A small image denoising model, trained from scratch: 14.4M parameters, 40-pixel images.
Rows from block 7, named by matrix and row number. Rows with one number belong to one channel. Each number is 128 + 32 x the weight over the matrix's rms, rounded and kept within 0 to 255. All counts start at 0. Numbers have three digits each.
# convs0: first 3x3 conv (model.mid.1.convs.0.weight, 256x256x3x3), inputs 240-254, a 3x3 kernel for each
# convs1: second 3x3 conv (model.mid.1.convs.1.weight, 256x256x3x3, transposed), outputs 240-254, a 3x3 kernel for each
convs0.197:082137135086072112090123147138150151089092083091141121159117110162127131129147104110150088121154085106155059093078150133125132112142111156081190097107135092115139117157148067117111156142124161128131133060067160143174114154136156125101082128172195104095183132069100122166096122129168121083159073056109145129133135133117146163104101122099092151132105143096145119187165123122083187146128081108122145098119115
convs1.197:126137171130157106108133102129099144122122140149154139152124134127139116109120136117135111150128120109145142137115133159116145139200153118149135129154108107111130111128153117104156121111125147136118110146113122135134127141131131153123161112096147110114115127139141140093135133110171121146124124168108096138136101127130127151129145125118148146120117115104120107127087098136154106138150129096138153135153135
convs0.198:135128116090141096147099132117128158168115105171143171119108170158129178101068095149168122144152134116158102121093130088134113119172089099164110108136088129077178164115167120099089119145153068136107072100131096104103157123146120121077080156134090129150177111133056142049113067116105154125129128128152072104090102126120087104120123120154060073106088096119065117145094132115130127051128075122137128123135114
convs1.198:102121129131133130142122156141111125134145147113115155119129143092123121128129133132120106109147099111117123121123123128130147083135114118132133126108132112123120125138147135140154114150157145130144122136120149146145099128115093139111112110092126129141112127142091128105128126121130125129116097125133131153140146109154136130151142134127129124139133098122121134118131137139135118152135128140137145117101142
convs0.199:120087117134143115162141117069198082160159179123195045006123147123106121092145174134119131138103070141064119090073114164093121196176129138130152156134105065171104165127156157106127127115174118141110059156102098194075121128134092092068095105111104132170074156166113155148122097108140121134146069124157138159117123109106147159123101117099085158132130112125119093169128183109125094150118153179109172131098087
convs1.199:114127110134158131120141100167149135144129132081092112098157138127152144098104150137173154160144178172142154171119120133112136142168138167161151125146162131146105149106111112130143137125137122134097129077114128139159158131123161130181135129133095122114147122128147120105125129156151171157119150176118155140098127168143138152117127116108142124128133134150128116103113115148146145113091111101144122134125110
convs0.200:141123130150129185131174134126096217138131150161091133168123130158123123094183132095082149116147123143125147114090087161047111170122128088084124112141141123177124117154121156157106155109153088130123136202143108167083125126161140110102119135135137143112128082178134130076095144160087124153133133131084138141169145120138095144194113088144124109131093110165121123118156152087090139109165131081126151130135137
convs1.200:156112180148163142130154129118126147119130162125151158115106128130144135127106114108138133115118126133127136146123145159133132154119138125134141155116133114141099116140160146113133117134142138108136132126125138120116132134139141139140112132119149119103126145111142143121127147144147135148104149129129120144147116112144153130131122135153112133124131111129121130107093116139133108129132145132098133117126114
convs0.201:149142126140134147104104043122143172173127106121110121190129137144082124135142121072157140100081083105136149153123130163063101116127200084112144118107122103035113113100167103105118160150122170163178122134140161109151127130117162154130112132182132154129134116104109120119168154154099095110135101138124136135078089132099099151195116084110136151168105110153161105141133121142083128157093144098168113093084154
convs1.201:138147124121128132140126117112119129115130132120134140128125110128145130112131133135115116142092117120134146106150118141125082129122114108139133132115109125102120141150140133114136127126132112151123147116134137148118126134116135131125126139106107109118141112118126082110109130123100118125120108108160143110129142136139127121135122111149130140112139124137133150138143136125114129137142154144152153137152121
convs0.202:153148108088172178047127167078109124193080128173134139160085090080110126132108096156121116136112108162106061105126097066117111173144172137138111155080112127080124150103145119118084126128144124127096080108113126151177112118093066116126149046133074082106082107089121128131150138104102099115129103128118126153163120156100124078117156127114129129145073149108098138107097116168070117083153096084185118060054092
convs1.202:137134122155130136140127123110129120135135114106097110133150134137125125112127135107123099096087121119102117118135130143109135140131132146125144145126085148123100134125119131120121122122109097102114117130105109127140128123125130106113132140118134120103121122138124160141138095131119121136122122133120094141106114105120149107133113139124095134134141131161129161131127109128132129112124142160114147123128144
convs0.203:110114135137077163123116097095151131100129076146137032116126110097119127108154068130174119163103096182161188143108144112066118169062141054106142186107143106104106084112169094133128119096123156133169133117128156181072100081129139129137079119122177097175150100152083147107091133128164171124110136134114152108086124144112184138137150079110152118143154172122149113127115073143134041103055163104088122117086198
convs1.203:138125132118118151124121104120142121145080146102121141124104134111141147154121124086101096122124128134110114105108126122124138148122123145135116104128119141128123149130142119130157123130123139116103135133109084151126118132130127123130120091130145132122158131142114172127139125079116102139110137090125142118114118136165125146121143121110137156150116144150135137143155134131147114130163136114146144103146149
convs0.204:142113099104160142119126128133150105089157082164146134129161093107119162183195174165078117085169140125128200121147103093148116163111141151110095225113124159161138143116130176102114089068120127132132135074127110189118101137117135149142110081177088114121120108101127079151119093129121108181161073178127124115074131195138157177094106181088090083131156166146119143123091091128134126144130084110089058054200122
convs1.204:128113123115140097100144124118117123127123132141135126118134116148111153125133150134140116125109104116122109121139127126105147132126149130108155152110103123106115147138119128156125156134107132131152120139138112133134102126108120121131121146110099120117124107116104105110107108129096116126137128131126130133105139127154142109125155107130158138116125122155115129137115125124099122150132117109149150152155135
convs0.205:128145125117156094134130132132122122175183122131144107119171165093132124117136154095114106173113122127107125171137156098132143128112139149102088146090157104157110104134120092132152173125129113116105101127112110110111112120117109117122116072126131104129122076121091124081113143078101118132149127148140103111094166128120162090074119071097129169113127146130094127113143155106075189106100150111155098177091152
convs1.205:128122134117122125114110132131106119118123105146103122126145145153156142126127138115115126104115116104119153127115128139125121122120119123112110097143133129116104151142150136130140123131135134125139090151132133164143135146115113126125141104119119114131122129126126116126134116116135138147129121125124124118139121169126152133137114111141136121133117124141125127127132151124123135132134154139150157112152142
convs0.206:147113122149086191115129122128140073152092159143116107135094071099122137156094086130117117155142134159165169160127160113061165150135106169087140095122137146124105132148115131189129157154137140147133111076087086100148111111143145131063174153113118109161123157150156111125076125116153134136127096139103098106089136093171098140193146146112160112070198190101137108102156082190120146160114130129121158094170144
convs1.206:125103142097137136128114118117127113102151104121121119119151131122126146115139069115120135153107120126120120166153114128148162133130149150143128083147133147152106111139127131164148097110117118165155138120092127161137151137124131123150154146095122110071126097114085124118115094107117136137118126154126146111130118130128112129105090127142130094121129123124157087121103094109116135097109155119139110122091118
convs0.207:128131137174105094107080118075160119166168104128089151222091081118130042127143095058079121112179126112136152107149045123085109042088133188135093160159129125144095106156102123112166182144156102102152062134102181092119157077080084096119131104156117127061130129168082114136103118169131132096128085108195069131125153077108139122143113110115143143083174154113147106164142129171114129081080128141061169175147149
convs1.207:120129120123148132127157159116137126134100171107155122138130119152138110153093111130133160132108137114165119125112151177145106125109148107163139136099105131127076123122114076106138127099113132112116132109115133157144127123139135147134163131161152146159075139134174170116171143145142129139103143167137092087132113151112092138150113146142079113146096104122136090126127119134129156126128092077099113134123121